config.yaml
horizontal_flip: false
norm_position: "pre"
parallel_block: false
layers: 6
init: "orthogonal"
weight_decay: 0.07
Rows from block 2 of a small image embedding model, named by matrix and row number. Rows with one number belong to one neuron. Each number is 128 + 24 x the weight over its row's rms, rounded and kept within 0 to 255. All counts start at 0. Numbers have three digits each.
After each neuron's rows are labels from the 100 images, of 14976, where the neuron reaches its highest value: "colour at peak" is the nearest of a few named colours to the mean colour under the peak; "top examples" is what is common among them. Only what is clearly more common there than usual is listed. The data: dead-leaves pictures: piles of overlapping shapes.
# fc1: MLP up (model.blocks.2.mlp.fc1.weight, 1536x384), inputs 192-383
# fc2: MLP down (model.blocks.2.mlp.fc2.weight, 384x1536, transposed), outputs 192-383

fc1.190:142130100140120144117129179114163087152125133128146150135140117082165166180145121135091087114185131120116123143132097158139126108134132129124173118160125111127133118118153137141135119151114148119108127123071112129125136166107110130137130093110071144136102112146156121152137132114112091102164115159143126077072137170158137161128107112164100124144150132126075131076113134112077170092116132110168148161137138142132123123109107111114090116117134126142123070172161136163098127120108121116194138086175103158083092162129127093128141155128190068146123171141127125135131113151100136103
fc2.190:136145138129134098125140112138118142125128141129107141148125135184121156051171115133119156149107158090114146130101142118163135129133100118103122151084139161155115117111123115137122148083099138137168097153145133100175104124136161092142129109127150085080096159113134149094090096127157127128135120101073148133150121073130110073118120140067092166116178158171152117125119142161129103117197106132096115143109138139131125120094133130133140138167145112147117146072139123139172091133124133086096121190128105128129129116119125118115141059167126127129123128111118157125108122121122097149
colour at peak: brown
top examples: grey; large pieces

fc1.717:128125140109111113150152116104136094116142108131140142145169124154179151106122137133150114156128128123130016119109112126151117160056112142140127122090080147158150109124162105116118117147215137141144103161125138118130120109138122127111153132135142104177075101119117136112117137122051139115143137127057135120107117117138122154133169129084151121096124070120137124105114083125145164137163113105141137183127132122120131115141091113110129135186127115128123121115149161132173096127135140133120126139155148108113132118116119135153125134144135125122121158125159116110166110106111115107
fc2.717:115118124141151132116124147120170117166133142114135148145133116108127161162144092153075095108150137114112174151160093147119150115134129109137147125174130104134136107124118116123144123148080130140116119107077120140145146144132114147136117141091113145077111118146159110159145131129123101133170111151183126112109116170165147105128096135150104105130174157136104133099154131098093133095135100099148126128118153110180112142112097107107176114085140113161116083156156106160081116149103120097156144113149101141082093151123117119126118135137171109163148149138134104155121100163108094101
colour at peak: purple
top examples: vivid; large pieces

fc1.184:113105140152133100119222110160105131157143125137131142121140128139153116128135054171138104166118137125141116171139144152152150147106087198155114137110090129116131143161113169102112069148162136133120107116150102138132145115153110140129200095134133107138124106128172109113099156125134105145128115107118111134133141131134142151136102128123134148146123121144132177117129139147143128128110127109123108125106143151120141130150166134103119117133122124127141108168117120117128151103097135132133137122116120162136094165151089149212123118148147118131138136145142031162120140123145170117
fc2.184:082141122145140127129179144148145119190161113136115138155139083113094134143154071155094093119132122113125170152118107134121159147108118169148142148146118111131137101132117105084148104135118141148098135102109098157117143130138127109090173134105112131073143125179179111133149141112127093149132119142159146123119116142158173104137102156138138105126168137137126143113190130118110098093105071123118122086136153139143095111153134125133160070117120095155121141123136085137116140132106127100143159104147085135099106144174102116174123107119137118164170144115141079187092086158157134121
colour at peak: grey
top examples: vivid; small pieces

fc1.235:105123141152097113086145122120125099159158110102129135154149111132120123161083112158104131143133096130101096123153109146115147160122137147170128087126106130114129116096113116085106110155191167185120172121125113129093166116146128157109153143118135121181142111145142099115125155132080103140142136116112097124111128124148156135134144143123138139143121111079128131120147103149141128118111100119148113139117117085069119130140152092143111101164146110128123116140120121129119159095103156169143133099140120115106135129166067136149125147136133117153143181132119104152129115166142138103
fc2.235:160150105116119127172112132110139127090088145126161126108116165130158167119122136118152130133146154098125079128120143130121114089092098124103140119114136125122122145152181102172155138092124117111149070205128158091137107134081110140156112115134117129136051139069102167126130105111129146111119134121112149106131095126108080123108162105132097123117115112159111102141061139129136150135155169114112154161149128097145168129103100146111111199139122164132130108116138179123146102123152095133130092139137169142145131125062157124102166120118133153098075122139105157090141137103087103133
colour at peak: red
top examples: vivid

fc1.356:089113139157106103116133130106155112181164110124118152152134110119122136145085105151077114118149111147113121119140092140111154174136137135164125104162110123134136089086116129067134119125169173194110153100108112149094183115156123144104151113102138142149138134150158090143140173115097092151142123134137111129114113137165166114133136161121129115144124099095144138115160123125130119107099097137165110142123145095092109118137117117130125105153140111144117116117127106143087151115095162137141149108141117117082120146164070154152145132124142119163153187122120099163134100167149130101
fc2.356:151167132123136136181116139124134125085093155106128128110142187117125145112142128118148125133125152080149091119127138118132118096113127122105128130115121139133099139177142121138128133082116123134161106187140147059155114137114135091174117133137119119138102142080128164130118096133156131122080121134119151121168129133117075081093150105132109152118145123158109121129076136118118153127163182119078130156131130106125168132126160162095123175127123146126121138100130140129156099137155091097128089163133141115157125122077136127107157062131133144100102104136097135107134145120130134125
colour at peak: red
top examples: grey; warm

fc1.205:100121148156099105112148112123135115165164116097110139155125108135104108149079118135088137128129086134106115108138104136110148165125144149161112112133102128129157102087114095082123114142210154187102159107124111130091164107157147142108156159107145145142143125147138101121130172142105111144125130127121091141118105118158155117136142147104135126151135113091143130116148086139148110118098096145136100129122121092080107117156122100165125104161161104144099136120117109132123146101090174145123143108129120105089136121159075158149152125114122136171144173107100109155129115174144133113
fc2.205:159144116121127140162112128113125142085073151127139132109127188123118139102143142120148125132124162104155100130117143122131102094116129120092133148113137137134117140175148129160124137081123121097157105183141154080154103137105116106171110131141123118120109133075118163119115094129158140112103126127111156120167121123101069090095146097132126151117129119170121132135075137131134144131152184119084147160139131117125167128124151169107135176127118155127129144098123166118149105137176091109126095161125161118154135124083156122111158077125121150103082095130115154093133143112112129133
colour at peak: purple
top examples: vivid

fc1.16:117105135150155098121201113143124143159134116150137152134146126139152121121138044171134101154131148128150121161143139142150132139136099211152111146099091128109103141156119176098109066143172125130111115128132118130127144103143102133133203107130133115152122106131177113101099146132144107139142094104127116132141159146116146146128113120120121153138121122142135150092116158166140133128119115122134103125123149171123125133135159146098124120114124130130142105172125119118138159115096116113124124123126107163129099159160081153200142101147145117138135126147146038158121132120150182110
fc2.16:109125122139131139129182147147149121183152115119116153154144076119099129142140071171089101123134111112129162153126091133115156146108121172153137130148097114127124097112130104106127090127123141160107138091089092156110154147142125127082173131099108133105144124173186113146146157112121102140120119151156125121123129139163176108147119154137138105137155125110126144114173126107100120100111069130149120085136150134135097103137134099118141065112131097158116121126151106142097135113101131100146147110154100133088106147160086131177123120114157116172181163112130062178106095157143141108
colour at peak: grey
top examples: vivid; small pieces

fc1.445:137119116134116133117136163112150072133127144141168123110148119094176134186117114128120088113159093142106104123177107172105132114145153137131163088141115111093153127123125115134135121191132154122117179127101139127112137146118138150130127133109084147148120095133145110152132127123113119113162117155147097100061139143135128166117113111163115127151123132096076101107131120104105171105096140103163147168118116115126126139134088092148092144102121131124125072187138149147085122105110117126187127072153128132108097136116123110141138189121160126132119155155125115119158125152095153098
fc2.445:142128136134138110115153106146113143122136127114096172148131135190115150065158118132120165149102138087122139136083112107176134129125114124117116151070122163164116106118136124138078139124133127131157118130156118134146115128134147086138143096129146086099130138134138137079095112116153113122134116086058126141142180082118117113128105130074121153095181146147155156106114126164130102114173110149114124130115150165092122111096182141129106130183154125161112155088140127145179108121120149093088123150132110149120123099121132113124152098154137095136125121092126134127107122122139135161
colour at peak: black
top examples: vivid

fc1.387:113127143144145095129198105162110146143132120147142152117147136155142129138144065172129117153138164127157118160139127140140144140132089192143116159112081134112104141158112178095108079133164140137106122118129104144116153104132084123139213100147135112138136109140183125104108148109146113148154088100117118143135145147133138155125100126119109167141122119151130142095121168162144142124110116121136104121123168166110136123144170156111123118112128139127134118167110106122128178096100116121127125129143112151135088160148084146202139109156141101135122139144143056160112128131145167119
fc2.387:089107128154137131135170135140143122194162119128129144139147078117099126152133073170095111129119122131138159157138099134107156147104111174153138141143089117129133083125127104093133071138121148160102132089102093152104163147151145129093170146116124124103138118168185115138152170117117094137102124145153105131128107136156178111133124155131145100132161118119139138111174120106120111113114060122137135084133151136141103106140133108132159061115131113150120125133144111135099142115096133105142134106147112124087106155166084138190136120122152113153197148126140063167104097149143143107
colour at peak: grey
top examples: vivid; small pieces

fc1.122:091125143131106092114136117104124117169158123111132124146143110125115139151115092160084143127147131109123109114163101139114140156181160138171116106157103155113090102069111120079111112119155115205098135097113113140116182102169114155113147127114145149133138126154137095148143167100105115158137144123147120137112120133165157102141137145138119120119115120105139127127151129110143100112111093127168101144135139087104113140142125104109120119153139114129107120108124095127106141128131150158134153103128124104119132136164092164140124127129119144165148194122098091157138114159143148108
fc2.122:158147127129117141181110130102125131084088154114148126102137194125135142115128149114162123142118146119162076131128140125124105099087122113107131132114135140131125138170140137150138143093134124114161106188138175078149112127109131096168117126153120108140094120063113172128118105126135139120108139128110160129149112122106075106087160102124139148123136112159111116134070117128135151143152180113098149170121120119122178138132135151116118171133110163117132127106112169114147114134164103115134083166122180120146136130077144139096149089138130140089076109138128142106141149114124121118
colour at peak: red
top examples: vivid; warm

fc1.314:104122151152147093117205119166113137156127119153136137126152116150144122139136036171118100154132140131135115173137140141140167147129082221152114146103097127116126146154106173098113070163166138146106105126127117125133157108151103142129208105137126108156116096140167124106101147131138120132144098104129111130135159139139129150120103137119120156145120123130118177112134158160144125128118108114136099123120153165100130140137160150106110121101123132122147109177122114111136172107088129124126129133135121166144116150148090152184118109158134106126131130146150037148123127139134177120
fc2.314:102129132148138145138167154142148139176163115129116158142138082110101126154142082164089109122129127119120163148136105141130182159106112179153141137158106115131127085127128110091151096135125141161097128106098097159108152142152145115078171134097116140106142120160174110141162156111126108139120107151152142111114134150169178109149112154137143103141158133128131148106187142114108105091103065125144122088147145138151099110147127119116145085119137096145131127134152111141097138113112127100138161114153095131089113150154085122179116110122139102176178147116130067178104088158138122113
colour at peak: grey
top examples: vivid; small pieces

fc1.344:144104114138159143105183154123157089125106156140165174105155155108164136129122091162113080117145116136110094161138104121123124107089125187120159107164064130145128099128156142129079063141146147142138132145114143110148116153136128126176191100125112122154104115138164129109126116108110116102171115157117109104106125131117111147106141101151132144123130109103090144101106126123097145098154150103164149155109184141145151149101128083111105147124108143131114103140149136161105130134111132115173104131165134130096088148119127098192139152100176085138102165120154078116128140137112150082
fc2.344:128098139169076132167098126141134121133136093118154101153087093124147121141149153098166085126128125125155123133109132172129153144108098100129124140148140154148141130118115125135139153146110170114096121110126079149128136140122154148099115122122115145130129142147092153159145135131150190105132173153126139120095100120140163165148157140145158106176125101141120123126163125109132126162116134110152147125133076122133103104118099146141175121139134106100208119099132137114109130094154161094125131143125121137129175189120123126095114150116125123111184098135130152138130132152140119100
colour at peak: grey
top examples: vivid; small pieces

fc1.727:100120135133095100131138125104126101169161113109121122150146105120124139144113109143096148117166116101152099108148100143112132171171164125171128105141102166139089109079120116074120113112163131194110144099118118131115173106147133150096144135099132150159143140149136111159137176115106120154138145135131123126109118105166159102143142150128109123118134116104136122120148103094137112113122091130170104151140119084095104125124117107129132116161166099133111129108133113146130123151121156146125147120140131101111137106158100152143137116126122137166143205115088106143152101163129136109
fc2.727:165156122130126150177101140108127127084082160117145124101133187115126138122129150111150115133128158095161085120141142129120109092105139108106134125127133139125111146173147122149132145089117131121156113187134169073150113132104129101165111127144111120135104128076122167138119104123142135102101137137121154124153116137108077086088163092139133152120132118165103112128076124115125160134149188107093142167126127109125167136132144159113124171123113160120128128110120168122141107143166094119141088156129172115150130133077145130097155077131131143097088111137110147099138156123119129116
colour at peak: purple; red
top examples: vivid; large pieces

fc1.671:112119138144150098109211120145102132154144123162141121129147145134147102125129046176140127156128137130120113142142136148151150136138093200156127123105093116097121155143117191111121068135167127117120127111130132124131154099153092162131201098147141101164119124132167115103107152119119128152143075127104110144133137142118132162130109120114122145139123132139120156105127143169143128117107134138145105120122166144123127134141153128111087134123122139129124121179115119124135173104088127132133143119127110156146105142156094142182132114146126111140119137140146060148133138122130187140
fc2.671:097121133138148132120181141137142128186161130130117154141140048111131133153156081148075103119145123129137176149139107144118173153110117165151139130150101111135147081106118121086134091138122146152110123092099085155111165146138130113091161119102106136094134123169172096133143154116135092137123115134158125128107104143159178132142109152147125099125166128115118119107181120113108114095105076125141123092134153143144093123136135106131148076109131090160105116130149101149103135116097137092148147097144091135091104147170096120155136129123159109175179165140139083172113089167142144120
colour at peak: grey
top examples: vivid; small pieces

fc1.409:085115151138096093127146115099140102164160122120124123148143101131111140153113107139083137114146128126138106113146101147111138166173157141172107103143101137107093107068114113069126111115175141198100138098111106144112179098168119157116151131108149146144143122156132102146140182106112114162135147118128127141112121130162158101140148157124121136133123114117139135128153123108140111114114090125164093152133134086105105129141119123125124115153137107131112123109124105140121145118116151153128152109133132105103130129164086163150149119117126147171145191132102098160130105159141144103
fc2.409:153167127125122134184111131112125127088091155125142119103132187122141142117145140123153116138118157101153089124133142124120108099097115116102123126124132140124119150174140128143145142082124124124162096193135162067152115132113130095171117135150125114130094130073115166131114110132151136118106135123113165132155108128108077095083151102128122157128141121165110108136072133123127157141156186115089139165123123107130174135135140156118117173127110155120126135101121156120142101137161103104129086167123163117155130135082142133107158075138128145095092103133111141102133153116120122124
colour at peak: red
top examples: vivid